config.yaml
model: "CTC audio transcriber"
dataset: "single English nouns, adjectives and verbs, spoken by a formant synthesiser in many voices"
train_examples: 78125
gain_aug_db: 10
n_mels: 80
hop_length: 160
input: "log_mel"
spec_augment: false
win_length: 400
tokenizer: "char"
vocab_size: 29
arch: "wavenet"
norm: "groupnorm"
weight_standardization: false
depths: [14]
kernel_size: 3
stem: "single"
widths: [384]
init: "torch_default"
residual_init: "zero_last"
optimizer: "adamw"
learning_rate: 0.0018
beta1: 0.9
beta2: 0.999
eps: 1e-08
max_grad_norm: 0.5
max_steps: 6700
batch_size: 128
epochs: 11.0
lr_schedule: "cosine"
final_lr_fraction: 0.1
warmup_steps: 200
weight_decay: 0.2
Rows from block 2, named by matrix and row number. Rows with one number belong to one channel. Each number is 500 + 50 x the weight over its row's rms, rounded and kept within 0 to 999. All counts start at 0. Numbers have three digits each. After the name is the row's rms in percent of the matrix's.
# filt: filter width-3 conv, dilation 4 (model.blocks.2.filt.weight, 384x384x3), inputs 20-39, a 3 kernel for each
# gate: gate width-3 conv, dilation 4 (model.blocks.2.gate.weight, 384x384x3), inputs 20-39, a 3 kernel for each
# out: residual pointwise conv (model.blocks.2.out.weight, 384x384x1, transposed), outputs 55-109
filt.277 097:513472472593488472529501501500454500549463505628498463523459450531404436534473521599428450477525493538472457581607525584480506568538550510470452550534483601591509573493444585423454
filt.278 107:410466510417431467587469540541468571491484509434469478432437507519516553500559542406440466577477526454439538510475492481488530489498481454426485430437520460434508431430465414487522
filt.279 097:552537484539503481429486526389471479511508486500463492533530520456517473515488494525504484470510478456535499483426500459428467486420501609540482486486498521479500531464504472489452
filt.280 091:560446606522453619486534445506525525513423583530468583467457562562447586481469448496429539520559520527458567530498501530436563460490455482479556528485588526507556498473566550428597
filt.281 099:416466469424449509546527547521533572423509484474479472415455503452503494486583549445452477548501539447501507517443477437472507531529548412462468442455491455425486476444507433511492
filt.282 093:419468490460548464599527469569504463532563516425540431456473446476496466538575539407490410531465479508494437455497427492563435517590461454483470536524449483522417432495395464547470
filt.283 096:396425434452473490571481525491414519451455548513547535460463435458474547488492511505498539522478501493438503500506464427456499527535536533457423494474463524507454510521487480484563
filt.284 107:545503495440464450477550490491553472473491468494510501432466454534529506503521464483509425463494481516571500485485497474493438450495457441466454482499483478491500438473451499511468
filt.285 102:510487583566518664463479577478490558535543570522456599531513647542502541384513458563501668460492541500465610446459554482495620431503536514506614470465625476463642485451639529506581
filt.286 104:518565538460517544463504531421495508486555541540556588454467510486598545467513502448549515483470507451541516546516566454535540442458472515483539491507515508493515439495523488613575
filt.287 112:463429556482432559480520502537528557513432570467434501503505558461444563547462513464460615513563523480472575457474456513449559561492503457493555511491554464471492513471512457411584
filt.288 083:392476488388448434551463445566506466435475457403443388426446471438458433463459483386465478562480478469486452459459441386433429481477469416447463452470456415434409380423435426467444
filt.289 104:505446496552485527436423412459486421513488519534503509522428492559502530438531494573508533438427401443354410486477445496521462468573507516394535447389416483422422523465479531477506
filt.290 093:513518511478562503572597525586638608510517543412531473547605561435500487546538587451581465590583557543592553522605575508607563555615574572552460536572558524593543502605546433508479
filt.291 108:544514506517435512477430537495477547542520516454400506545441500516470506515568497507461528460399489523481571434357494539488562503504565548424511520431535477399527492420511524487539
filt.292 094:562486519507443488396442494469476555505417475535476506437441480524436541484488539448430472477510553544486526527513523486446528439478490489481483551502507530508504493476509528466523
filt.293 093:428433394441478377499551571499546572528496447480538432416452410472482445505481488466535406520524566467505480459541470425512429480550515529473426462519451466548443458551424485504423
filt.294 100:469500465472489463556575563509561570409495480495450490417496420373455472464489489483468480471535510530529533540550549498542555520509540459454375551558537545541524472523506428435480
filt.295 101:594537553476522506413501521456504516553556504440489419564546598528530500515541462461542476469480573491504520459492510472549485430525452537531599501520542455503538486553567500554467
filt.296 099:543519576514548522542480501532405521575538495457553507562500544579496523472503489466542509543414525555521569461453534473463497470501511506538506552510578509507574520482559541568527
filt.297 109:525430488520410531515484519582503577503427499525486586513410452588438518448431477525409549565525539551489561504493578515388568438401502524452445524462550501451569520379517534437545
filt.298 100:456583428447551404533502499507487485463539397502605503496542444449520388495525559461582470553497506496587443574572565472585478492491551456498421505613467534598521482535471458573435
filt.299 096:415443416407515467493483565453463566409511441515608524414465484429499483470521500440524493477435548419442468513533571402515517485545577479478460418441463449481518451511527455537474
filt.300 106:428571510493613475530461498521511537481554482430521388515568525452550457490543548473617457555470570442525474558503512495586486479500480576617546495546514525526498506555492369558417
filt.301 112:461470515481481470491456461438389469500465502500510511451493457505462503522483510496460460432438462490443512431491474472464499496527502462473440477502502431503487436511462534476525
filt.302 105:557518581482497547473529537480517536490464514555533492462431541488460501510510545531547537449489543555543595514530514520520536510528464477476593546539587547560568490465493527488525
filt.303 095:542532557537553553465487453512510467581504522451460449647634612554539536521441505484511469517532467524501462443503414515517491472468460542515491518525474472530443534558498502470489
filt.304 105:482478424434501496531584589499552587479547571441527527462486453401457467487463505487547538538519551479535481500508544463504543507525592486504461481501472480504498481527539450515497
filt.305 113:439476466420500444483493419527512406516556515448494474494491455470462390502550552423511469572517463426482422478473433463499413517594539470505527429486420435488426463485412456528482
filt.306 101:515521550489579573457529472465505485479585540524532490476606619401506464546478493470535520462496469485549504562503503529524537555526518494639579506542521532521510510556572444508497
filt.307 097:546504447512510492499537562516550602521504541506467491477532504510522536509469481519526506481515511522494489472457439504489486466430468467482383503491455492490435499512446547517536
filt.308 111:527544511556493510509458484390430418521486481558501482529439498545461495376463387519439474483458494539510493509498475439484409401492419556456527569540506551521501526492488545501481
filt.309 083:461471536428505561376485421403494448432497537435455551450532537397444489511507500385493513422511453393470511411436434440506527498535543407508499410516547385485479398500502419454519
filt.310 087:451516459419543440481518481473508464459475437455578496389505448458497459537463506479568475505542505472556460463586525407533424476539511488522501483621494461641498432602503479496445
filt.311 091:584501474535533437522539507502505500495514416517567525532482409521508440520540528532574471518451459581539509562550563508528487496556555569510417573532533594559575535519479533561482
filt.312 098:567519505497514513381494424414512404550456492471509552540541494547482472594486478487522479411530441448514458392515514500544504474531474481519497472540503452581530472553500549517507
filt.313 106:539468422490487439467548475520569528591542522556534535484466399516484463518489552496508513422474366568527472464485481511515537531544580461455375543528472500507474517518489589509507
filt.314 094:513419545483432544502472474582496558470377501489456573418411466534438540510510498438406530531522480534442575499533508496429554559573565399454442540500564500486527463460516529429588
filt.315 107:468469458472524494561569495577500474469489448535571578473516426549565522568526579492544524505505431539544480570551541514493535544494528462559447531562495540548544511503500532577575
filt.316 097:491456547559473520540486448493398468476454547605514539474477520516472579493455518578481551466462430544483546516479418553419533498396414446486481539497509536460444507432491555482596
filt.317 103:510522489431503429459484529473523552453544460498527447542598566479565506548505482541597507474467553468536531493411423509529447509464457521561555477473502484444457538521468499595499
filt.318 098:554480492560453548450482483497502496577541532493394510584541578531511542584522535535399557451502477506480486466393454567424536530459521519526530523491499497404480569443538523447523
filt.319 105:511499506542513526560513551560513515532508489450495469591508559482424453533562494484464494553488567533494511517537514542579508615680542557465573548522524536554550577571570445466450
filt.320 106:493487415472579470481528567484499540498571508507607501491511486481597524420437441471570488551491575487550479550546493419508438466489478568543501486517426508551471509546477464587484
filt.321 113:537656475512561481465399502489563493542622487436411473528609498491634486543535501467470442504529494448500464490434453487545422493410476517512473465522462466460435512551467464534466
filt.322 096:465498523505468540497524521535589527526566511565495580474467479540602543506493468507430511519580554480502491530525582527498541459424461462445522440474500477447524467419466542526535
filt.323 096:502531577499456571481427535447388518496486546569512602480517564519514552492498519562485589439440495516504614508450551508423589499400548508548558486478608510455616512433602533504560
filt.324 088:471449479511496571422564504398537471486462513531477578406456508458455466495476468472465530418551483469515485447485532449481502486541511450469523492553542485544555447495541511443499
filt.325 096:483518500538534469534438475561498516473583516469442370532530514489554476397480425513489448555474527488480471537407421533523469536496454488503483502435429518391393565497456432510433
filt.326 101:515402523514425523447507525427463510510439540561490566519453514529464616484487490518445539394450457492430548504483485493411488433465436505447476487405491495414449512432473541463597
filt.327 089:610515505486409445430435500473475502544545494456389474567479491547498501487589524459441486482437467494449503476383476465451505415451518530456465522400492452309445513405500502479485
filt.328 106:442484499450486487523472511464471477495557531567558533429477483522584537422474490478474502534510538439445453539547541466524510437446460417443506462466449475472470440478484501561542
filt.329 111:510426403521468384499489539473400393521409381521516469462462395509448378524441455611533468439468472533440462424465451508408350515464445491485459492457447462480442501470395591508451
filt.330 105:519644565414542482494481419528545504492573544421491537463544463489560512572533577394449456527552446497596525466537538499592596510503539408487417460593521461556511439532502452528555
filt.331 109:553469515543432532471474456456498473514487571502451541547485519447430502472485543557451542476504427512449466530518517493473560483488554589494525539475495579514516567512587457388499
filt.332 095:496492437547522398527549487552514480617584514582546421513533468545543488542495495522529384503510541548574455503456457597524442589489443478525448527511431516492421563519440594599432
filt.333 096:478483409522547506551620597476528496411452378552576570492488413467462410432448511550552535500553516491559469497504557469474505477501579501518469472542472496533522481444483506531469
filt.334 105:579500520523481463406475468463466472535475474494466476545486436615548525470475471487521492434415429528489524444420435471427436421431438505506458534468509444397465496457449593542543
filt.335 104:500498578515542547547565479548520507445443496502533498534556569464455491496459489590607593506497470560575579503526477539528530508480432534600607501535526518550506520528510520524553
filt.336 098:512463476526494416474511422486481386496435426594514426474492448568535492521509491540506432444503460568506433518531414497473361482443364438478473542494436533501388479457358589519471
filt.337 087:438483400490573459552517546587522551556570465454519476544541453463506449482447444472583506536469506506507478524494513496515458567556544512565432523498467549554538542578482448523446
filt.338 099:464423431510528497544589543522603517554572540519558533471496481473522498502499494518524475557580533501488451502553515461556501542591550500431439470479441489523477467528480511505478
filt.339 102:560524534610543551474514523481508581583524561593527514513477491564522590517454472579515505468530575591570608528527507547499517524490481538509487584562573599575553593528522608526564
filt.340 099:490371424512406463566514558574446549506427459570487457493428478512403465469493483597472531525490523589401482489478472525425484479470462490456474527398436557464490537430474560411454
filt.341 095:527515469529593507503553524441501468441407431484573450477492449479481495398371434504571474482515499536547493478572468408502405413487419566546506526566484503599463456567449489514467
filt.342 105:436505489468554504460512446453507482524506571450489483498631595457510528517429508507538487455576485403520451421498446407454459472446472527612534421543473422525448459557531492502510
filt.343 104:524511482579495508543448576534426539500514513533484489544503538514507519554504529585458504511478580514462521537469531636489537585438508524505522535460497565440519596455506531502509
filt.344 106:480528516541611530545579526489546515529628564602606542480586500536590520480471571590629548492543496531591519559601541523618554538553602494536501519599520546641543546658554570580556
filt.345 102:523520433510554459500510513442492493433513466571577559483503438452521490426425403449517488517478478508558494628528526509542515512498483494474380570536456632547503596528470468549507
gate.277 100:493509514447533586493471478520521487503525493428574570463453560460485462507528452420555579514417465497527549510509576443567541486560514460435531528508592480499606483542591439547510
gate.278 099:445471505429402453440484481429506492470442463467430488411446465503501539554507486413416466447487481392466524470471474443466490432443415431398436381425483395416443414427418456448501
gate.279 105:492496471499559546482520582451508573576576540488545533526554572484487476478551463451517531497486577464478524467509544432539498520601563527527516495503552466508569491551563462521494
gate.280 097:460426427450407403466510491448554501473471476541476497450480408504498496488495546468416483430510442488504489494522490471487477481506499394364386465493463468495480462501471537502542
gate.281 097:489486487537551488513582448485547481493487571529610520539528505453455539457435510554572504501543461521634525506583449511529456513563479521491451564674506557650471549589480491526569
gate.282 093:593571578541546540405461512407479554509481499474497469550525547504504548544485439515561487481497571467521546469469499537549554446465480547492463511532588499517580514512542506517462
gate.283 101:479512600512525604453436475430429519531528585509544536521514615529544592534484483520514573412437502442504584446466490424446527461422428534525594438495590413461539476486586537556595
gate.284 105:537496577479481553426503542439508538571540588457484521484473549543516571481489483415467543453475504427464581434437483498516557444483459426418502435433531411429508453470530499518584
gate.285 103:426457475403446509425440477385427484468453504475512499373419509442470509513527529378436501425437504384440441446525507400479498461513496409400484416467487382465486309418484450474508
gate.286 104:532437432586524487547561568573508523559503489687585536482481440553499501508406463637547534520536495588472481605555525579455458568492488519534468573495458576503469556495446592482489
gate.287 111:500493505540547552514574560470470461538534568559627602448476474510497504527485439534552545410442457517511537474534524493512480521542500480487538488495538479525554479531530589556552
gate.288 085:543551579554558584458501423444502461549527574500472455541591601496472498501441486521504542456513441465490489466447386543537512514493457511530543493515477483514458528536503480464498
gate.289 102:368385465464502515628602533481481467385451482544532559439458454439460476394431467547556505515504493464495483531497532446465507444439472519533509458465489516480513455453487469526511
gate.290 090:453506485474562541511441494479433471430534456440575535504498520495541531420533474415548513565450526459477507491500511431568500449567481520492541484468481495503488453529484426569525
gate.291 104:436403482420413524517514529468440496398375446430483537410333461518457512432495499444517552534445498453458535470453481356377448363443512453421501463429513468451518396367468448487532
gate.292 101:512501517518508500587525459553508477433500505475480526531534461483451422403381435527507525604546466515477482551531538491497523436442476526495437541500481564532525524508485452445464
gate.293 096:448505497519497462546491510581508531567537533554530496480486457610555495503506520531479466545526534485502493581553503541482483538533519421479457486503487493487469541508483564537501
gate.294 099:502497498527466511539514534507441493504431496496461479531467567464381485517470449547537545496483560503478502502478517570491516554493467505504550532484508559518556535451535474440439
gate.295 100:494522466573546496490482530464500522564581472574536526520531520504509460539510429576551512375415489464497483473430540587569522544536548488475456453465496466452538503513543556561449
gate.296 097:558469500572494550458516522441560571544533598565513517504497541556526540439489505558516530431499507550536548444473480500542559464555566541460528549537541528531520533559600587521542
gate.297 105:465471386459493425500553574464550542507556489473530521502501426468511462408485497467557479520505510424502473512490538458534493501545591468449396414443454474483500489540507424516469
gate.298 105:518408483520397455500478466497456528494446546503492437472397458497426540535514531499431408499465478503400465463488425474426489483512477543406423499394423500448422465422436542459512
gate.299 094:527531503544587503434469406487513422574603558492493428565604551541532490529571542494532435464488444482524440452491434562608510553583520448509476504559474467517443543598514529542462
gate.300 106:564484468551525480499586476538637490527506499484522545566508440533502461558550529512525457550569499565584473496523531531568479507588544535466449557551499530568525551578509523508481
gate.301 105:407520464486503519522436534464499493454586446509498558447508440419575445503496443470436520463457496422466479547475576471528531526493579445414458435462507485444545459453535449510451
gate.302 106:558517541568515557467509426539538488535502513531492517547499510503455486624571591574521541465492457529522480553556558629549605638565600524520481586567533573553535604521550558490525
gate.303 101:412437511478496513559548471516525489502520523510502507467490529537495520439473528488522510528500488439461484452450491453492491455493469483496554420427475409431485414456485525521534
gate.304 103:467468501471534581445501520483520549442458519519590584406460544451474525582543483470573625464469515462517548521585548509568555562599528444476535484531527494564543512592596489525552
gate.305 109:539533525494482507483515509478519530401434527536478485456489494464484539521541551459441478540567512543575577562538463509508499526506491478508522584577553594564523512501478487501543
gate.306 094:546485525426450493506479499499480530527510545502549468462445515501479541534561533434483472476432480550457523450512476474533503481538469464432500521454501456462472440491503516514550
gate.307 095:359406497435474572544530488508491484416411490456482515418446511368390481517455455491481559471488475392421498524539492493457509585561534423477566430448504476502517444490519428424541
gate.308 113:454456477443496562456508526448537553499577571486578669487482521430520557442452395479537602458481499451489543436484582419554606459497475515427446436468537443483567429497571474540578
gate.309 090:507496532543458504527488467572524508496535525565480532517515532534575574517551518560466530501495460538475510524435420546440480569450453444434455517460490521373422540433478564535575
gate.310 085:536525414537549411489481535564587538529571459478483442532553446572582439487518544500471392526531541535524424492525541539586471489551569444468427530540432505531471517576489543525411
gate.311 102:497478454496580554456559531460480477507544499498613621528561497494530466524465486470601566501507510445560493488520563428474496484522582563607545460529519461538556518565560493586519
gate.312 100:543540485613502500501423488498456443532517453539443424583501523485470401480515473554451530474462484494464421530473480623525487575511501489451531583520491570472477599488511505470428
gate.313 097:466507558412507578475530464472530508497554640430490546509529581482483555586512491419528559518522472427538567473472469465534566511533530477502497396518560401493522462505531480534599
gate.314 093:540471475490513511502554564546621606500506487466530530471479444575564531539526524512549501485511524510514525454507536493577570479559558486384404480503530453496553459502533548552519
gate.315 105:476428443491503451512540494445463481488428501485546491528467434511451531474495538494571496467422403465441441454494426455537551468585534536454363495446406447493388469531438500483513
gate.316 096:446362387522419455587576580520498526461424428595502528437335353518462510425453443556448497501497503532447484574504525511412453451441463452406400555449472565474511519430450537476503
gate.317 095:517443440469500528482491498529523495537491495495520556489493463516479477511488485450491545492485458538474481502541502518534490503546551480480495541531496510546505496566513512491546
gate.318 097:528524435510530439492478544491545574504570500459519459558521488520557501463582520474532463526473526515517481485495476480612484465591526544463446529515462504501465512555499492580488
gate.319 100:527462427525453389524555537502529510581495449560554537550459409536494441413449484537481405497509492527505450445489508509496480432507524513443399473449424441458435494475415574514469
gate.320 101:472446338483506410535531566552493444473472327530591519457450373474467363506506451469504463530478501522502392539542563533544424534552508438460425506466384525512487503496453508512360
gate.321 105:525470451500519530477528611539543612554561488431513525592523522503500458529528540433496537563511568475498525525502593517553597548586653516497477523506556488487585506476546434485459
gate.322 098:506434433482430435449469554440457556477463516479474459518459496515479473493480493508470418461471569446412475456473546521497516497505574464381432446425473468448519508487531472446408
gate.323 105:397460420406523460567570549480516489504515470466583525469528482498521476456522465446592503485464487466488469432534523440554462462579486454513477431482448377508475388545469473560488
gate.324 092:516445442507470433510570476517564493468468497529525481471450384502489515502506479461466437526557493521528494513518441551524487536566471472422357515495441532531430509495400506483503
gate.325 094:517450443550481486472499481541501491547461435448450459587522492504400364452423495485469466535510515476449433481469516524467515467487563524496456468423455441422493509449504463420406
gate.326 094:440376474529476525555529470487461423541471470488472475508462518510417464467491450550518504479475477449354407440485497510479492502536497493478529462388474464444491478472485501421427
gate.327 095:497448454532474506531489526512528488472477433497494544524433460500464450394489382567506521499443495592485524467498529484571514426567484530368457519452511513501553509530516540489482
gate.328 098:480534518520550491471449427453459445492547496468496441507544507439502498512550557504541491463438476436474389476457445485501460508499481555586551453476405463466414448483469480536486
gate.329 100:424475521441460457481491455446475463461505491485467453489518521429473441490502458525539511442447472434511516460408416512518499548536493405451490424459483451461474490467461462523494
gate.330 101:565461549507483509498486454578519549587488556444497497532484510531435488602570614471466494528498497523462532407490489514511534535607606464449500493466519458476520471507527526453500
gate.331 104:482409476456482491437451499433421501416386398484552500415375453408432476433430429444512496477440548464424511482534549409446446457515499483415508449410483443453500425468496440480475
gate.332 089:488434475478486495518582566462490581487416462489573500509471513498445511482485534463575482526512564472552575507567608487519590477554553511470461512568602524620631473515558482506506
gate.333 100:472434486521540606456479557526512572564514539488563600538502576563507570502524437514550618518453553422439577446498538502549575477556542484482528409469589394474563480510600522532559
gate.334 109:599440452584505528473504494536501529518500552552542553638486472482410480430508512511492483503445443573471497514490473603554607545573583562495462604462476594495483603503518517478528
gate.335 099:462579460484530438479449522541519526565604475500515486495527497526598487557540474512542488429438513511569521418492576556587487539478485405477471448529504450540540531556539542601475
gate.336 095:413461522475471511515466433509478453453502506464437472495488510458460427538550564508504544484451417458450486465392428491451507541476519475465511453425473460388453488418500484496510
gate.337 085:460532423457587506510479542463488488504631537497615567467516489420546466509578482513592523480440509443500465495555598479647505548601534473512519453518477479543534461571512433571467
gate.338 094:509531457485542485439456451419439393507548489453488499506552473429472423505483513490565511427449450433503407428482549430517509473523570529554483446527476432528533426519504468509449
gate.339 099:552506523599586566536541496514484462517485500548497492541561478540491509390385443540521535510514469583535518554535456570493476500463434546552528590564525620583510585550498517460503
gate.340 104:490487448496518527506562562528527505486433459467537579470468444512465508548472456456509515486513519485535516485573628515505522517541522421464436494550521506626605467532532492484480
gate.341 098:492555538534591552463499491494548519613655640438459421554644606578613556613591560515525502469504483450550539437447448571607500603592517494580551453532520449508486518600540536574519
gate.342 091:554513505489492436408423514438415538512471426441483421535487515546486437506516509490510464408384489444451518428461459475493482424496530515493482456463511434472521475502506498486435
gate.343 100:455462443494502500566542502595560488490511510481519567475472451506516495525515477525517524544517458512514486523498530568531519561531532412438430497498480513491481517488483495533543
gate.344 099:481513540566591536522521460430467444459485513521569516557576546475494499487470479538585495458456438456506490511537469495568512536531469564533517472532497522576505535569509501528514
gate.345 102:503532507526545510523481479550489498494528528455486500574581531445481479445466513515533529510444430519512497520491481556531531562494511529539488540509487561504498538529471457512514
out.277 085:522471415463438406491439480472488497498575534480533426437415537437360414438467498521453531460456382509399433436493471488454559525547517485586510530558535451514547590
out.278 104:471425544440449461475387414442410536399552427429425409548516400506484439426449408552424383501410399393453407463377431440382448449517462501376477509478486502487442488
out.279 109:472552508492556530456448530458522466519534507572514520504481507532524451501440556504528480539501517505489530506522505503432515536408539445487519423458454446405485485
out.280 105:474487436554517506504505531523518461580424518492509512531513497495485464434439535415472480476495480492515510500543480523497481512583478554516502537626498503578472622
out.281 085:488543532456573495529478520518563493533450529538573504527552514571627548507476541467584485584446483570504491480533486503475429528451500498452456432439518563488432509
out.282 073:518527545499490556475476514472475500480483496490373518510522473452581583497460469535507464504471552488540489490478567487479504492504495464472540474489632613483494494
out.283 120:495483524422394475509411472510430531459483483441392465501526409493520507463529450523472371536435508432466479509470456454445535513519477563476535518468563525527537430
out.284 097:490472417522546535521600523488539408557410468516550500505428520529511485517483530398460553418541516505473504522506477508567482472543533521542466549579579547534456596
out.285 090:422479502451468455447395446498422534459515489490434391491526422491428364507520490516485431449395435429452467475390503440384479480520482516443491496482356392505458478
out.286 098:599504515423546556569522517455514475488542450542531547502461547541521522512521517499514561513513482547594450479499446543508413437362529397493427373410459515379446440
out.287 112:488483555529444491556497463581490565462494517462506522572584463513494518519505445538540492515512465456556497544486443520503526513591479585526517579571514565606492514
out.288 063:449490566495542487504522481505467539481553518508555478520474484477438572483521459557537535443534500480500465464443528514504509511545465504494470555451481545514477535
out.289 091:538489518456436372477469491464508520488526475454514428442461560546436404419395454533389443558488444502407388405536494421509560577529456487467569552513552391476507519
out.290 103:468508489441444562479471503480476448471358469477482504513476383480553544500552511430515484442514588487501586447477529515494537512549517572553528558465511615579588421
out.291 094:501464516496460446494420466462444457450462410500364463499484397541469420480401483472449423486415495453490444480470466419524471502482532453424536509460596516434488459
out.292 091:614458504580553404614567456561557514480523474480596499526528544606427464510395479502534567416477429478477486538520446539600443453554454505486441471566539498513420571
out.293 094:650476588454489443585589498530527548473571522468631502524477615495459585535519472563531610502581523519577471456501433565530517461481460487565482533480504572498516504
out.294 086:433576478496496612404471524539530461517340493548460583534574391499568547589539529444578467481533594477546652554525517532453519506489486576506480531499458509528523407
out.295 078:482458489515545549511563428521500499448449447454548517525519431506524505487552461452467551427532493465525506500436530545530455410500448517536430539467390563495479490
out.296 112:431447504470529534510499431490462496445496420465482503527488411533478516478507451494523477450427430429536431503416405480460396440506479520416421482514467597518409521
out.297 146:525457482472451411464467460496439495483493459489464387444471509447436388442433486495460469459365409470462390468454492394455483512499482505432499480480332415516463495
out.298 112:561516521422472494499484497488470504486516531501507478525498494486535587561573491532539551525517529536501494445490520509460529483489492527485483497409437543506551394
out.299 067:527466449510496489432532436487450448449452467453418501411486469437478504455472445481506553432461520455615442504489492455501547518471502537571553549528473604540616453
out.300 119:382504497438497520433445475428442493432505469471422498486483390454545523491494469525479405474538536468446540481450554477460534482469515483480522510431543520467541414
out.301 122:537443576480492462528491401565503566399593497413524509447503550538522497373423401591505499484489446461540455496550427504473467513512448519515494515505619561508452558
out.302 105:527495482558555577547539495500562471515534484492584616547511519504492532510423490490521513498576523452611532545526426563540456488496502513508460504572508569498491557
out.303 070:441564468573453498491527555480533512542541568534523521573518528515412459491475527549527522505535550476464584467511537575538602515472526497578547516515532424487574470
out.304 079:504528581528491600533542507552561515488418532516538606594587446543518610575569511526624577473613545532575588546514469596548461451537445515476407503500521542542474429
out.305 105:543561501547641548534560552491541494524509528583534537547506539526531554622514554515567563492630479566458537551561537546501513532437594421474486481491566530412467580
out.306 100:597566521523576608563608568522604466555526515574627585521487598474625555544585590482574634544557598607591581550581528580563459468411527439557466470482467562471490485
out.307 070:408500542560509558374577511553507493498395473450530545507550520447629492428489511478522434630539586521460554525536529456475477501486416483490511480513407495541498432
out.308 141:407491453488489404417424505414452465498478470502366416446452475455447453458387511464428449478415464491419444408421580384476513517506542393418546481509506409434487538
out.309 094:480528504517555565493514542539584491549468563520588580510560545523549558517441533465565497525574566544597601515578524565494515526522487536603491468509515501519536505
out.310 079:402539456517542591452478512571515489516501531501493605504517472444625514544432503494615493507577532528482596505525531542458520522504465593520458452514380507536547418
out.311 089:521540450465529601482527528507542460534451519543587583519512496478580563560567556450585558470546530552588570517518492551493425439452509496580434434455459534486511463
out.312 098:604456544566461385599545478529547585486638569479547500479537618574386529463439443582491552474520461485553411464545500532567515504528485473552534542553530509527490589
out.313 095:615505491452493483589432516531520516508493517563547564549572481606420450577489514509541513468535430485581509558487423576521470503452533519487462439472487531468439474
out.314 090:483431499570467456510522437589467549495469500409467485506537475465489508464544441504481488451475483472498489578521478474508475480608453580493488565610464510615480581
out.315 114:581468573469439545550535436568493569434586506458552516523498501494507535525607432572500581523527481487528502558548416564451460462482439564547443534489405542544500465
out.316 078:488492487471440441490381460501491501448496498471435481479499492457487391531455459496465393512484465508485519504542463506427538577504488530585554542537427421507513531
out.317 103:614498562481552504613616525546584500496532479506588528513431592479568641481540513512530636530516543566589476482582456534581467471465519409563487532452542597466479532
out.318 131:566536493498552488501538561512552498564540543566531514448477586516459478498525553500482528564523488553485474502537499516483525548434537435516511493515468449457484551
out.319 108:484471551437482479514451467478443521447506466462469399468490485511525470447513451522493449516398476442443422463417484426448459462561486529431493512450532534522478522
out.320 080:564478562490575531511610513510532534496564495514620510495466600493574616514538519548557631512529530568550479476535539523548430393436475413504436453440588532442440492
out.321 144:427541474464423487422399528437461490478527516514422476492500450487499459503464516501448408549521557479411563440503552483444611560504541498524614518472498392462607405
out.322 094:537518492520492440435544489493467529498495503541417424483541544456494404539497542510520503539422465530526422525496598437459509520513547530457519429474358463516514463
out.323 114:471558455517544483427501589490556474585513566573493468445470554501493461453517576483456468549497516567439512474554557457504563571445574444501541532522523426477521568
out.324 148:424533454561565553459504522560565498545482559519567574521552516555542477532480531471553524505569520522482643577544549564500537530522486545551482486543459404531527506
out.325 096:517494550525465524551542497470498515491520468463521526568467539506551585533548481506500532542555549514492482491535485508555488474534471511519516502485554579494517493
out.326 130:479486462585562471468564497541562449510418461483531494464472566381537509457335515430556538449446526497513515548517531457528488515525491483541516465563478464541499532
out.327 081:501434486490511488525556453514474440467407371469478509441431489519473552481403491437486534406480535469518443507502464441574396431470507433447465499482542587454426481
out.328 089:471556544496455522387452459570506533445479575452447510401519528458551457442445436560606517552457546510472510454609530469410524520488438497532534461480459484486493501
out.329 086:494476549592486479499538453585549580480552538429558532497530581540438480504526446573509521518589513515468543597576545532608540541500436488525509519515487383525537488
out.330 088:575568449510459499519498576500531475553504573566516534530506531554543505541558555484451475515584608576492591522564579524561573524524541542605596604502461476537590425
out.331 090:425504455514571488464422508477513507499535514508428496487516477544429414504379500520483438480461430475428498499484536485441524566527550485485526477569485388474488584
out.332 086:466497534509504548522498476540512515468479492501542538514525498356513565541447497507574521514489478479616473510457471523410465441481437527525439503501444634505459471
out.333 083:631549504512610485540640559512576528559536578579582527478480639498470551535549558536495564501571507596552464530554545530608540558451549434526511523528571497512509582
out.334 112:515493464474547576503598533541538425572441466520580576487455509551553553469533554424495603439548531544537551476520471551615448450474505480546427483541528532504467529
out.335 082:480473512563537486551570483547545484481498490462596548441466586478579593448459481488513538444540547519530530503569495506542444477467471439554472491579586522506436543
out.336 071:553492574515473516513544435563569592446597536459606570520531581623450499438511424600505555590587461505535450477546483572567464516452444459497460468437555517450446511
out.337 074:467515499475511562592464554502519504540482566531502528565513430477493578529589508508539488433518509460507555444486420572496481477550519561468443539526618645558478540
out.338 094:458596478500526571448511562476511418560366462594462544502528491508569449581470596412561516512540571541511565612512574505508487508430572484459494442439458489438517405
out.339 071:518468477526499469498512443467473463467538411451426517482482477529513429452373489465441417463434512429544426566522464435488465471496490514438537505562516487483490517
out.340 101:537463536579453479523556444595451579477528514453485480474549535436436486506539452555545533482429514490570457572481510476509503477562445557503498521567401529594517516
out.341 106:488519565507445528466444466530490542458526533457530544556601472520581499494487465552545448536507586479568577491512491525496535511517434612530512469471458526575570382
out.342 076:639530538528542484635488550528557607554665599548604445599544560614556484536621549588500516585539439545423526570510496586470503530535517533446495505481516429521518505
out.343 156:476498493501484456491499496510458518503553503501502429425427560433513487501552495533486487551430470530403412462481513434416485499448491434437490479474478472467477533
out.344 102:495538474486438523462456491539469498481461526480458515502546451491609472555560489490536440548514571500476586567543546491444561518505491606548572557492422471540620382
out.345 109:500510506435524530439539518476462455477420447515388475422487496452650553479476532453522456519447569543521493534487522404484485487433494482454523466426481499478486432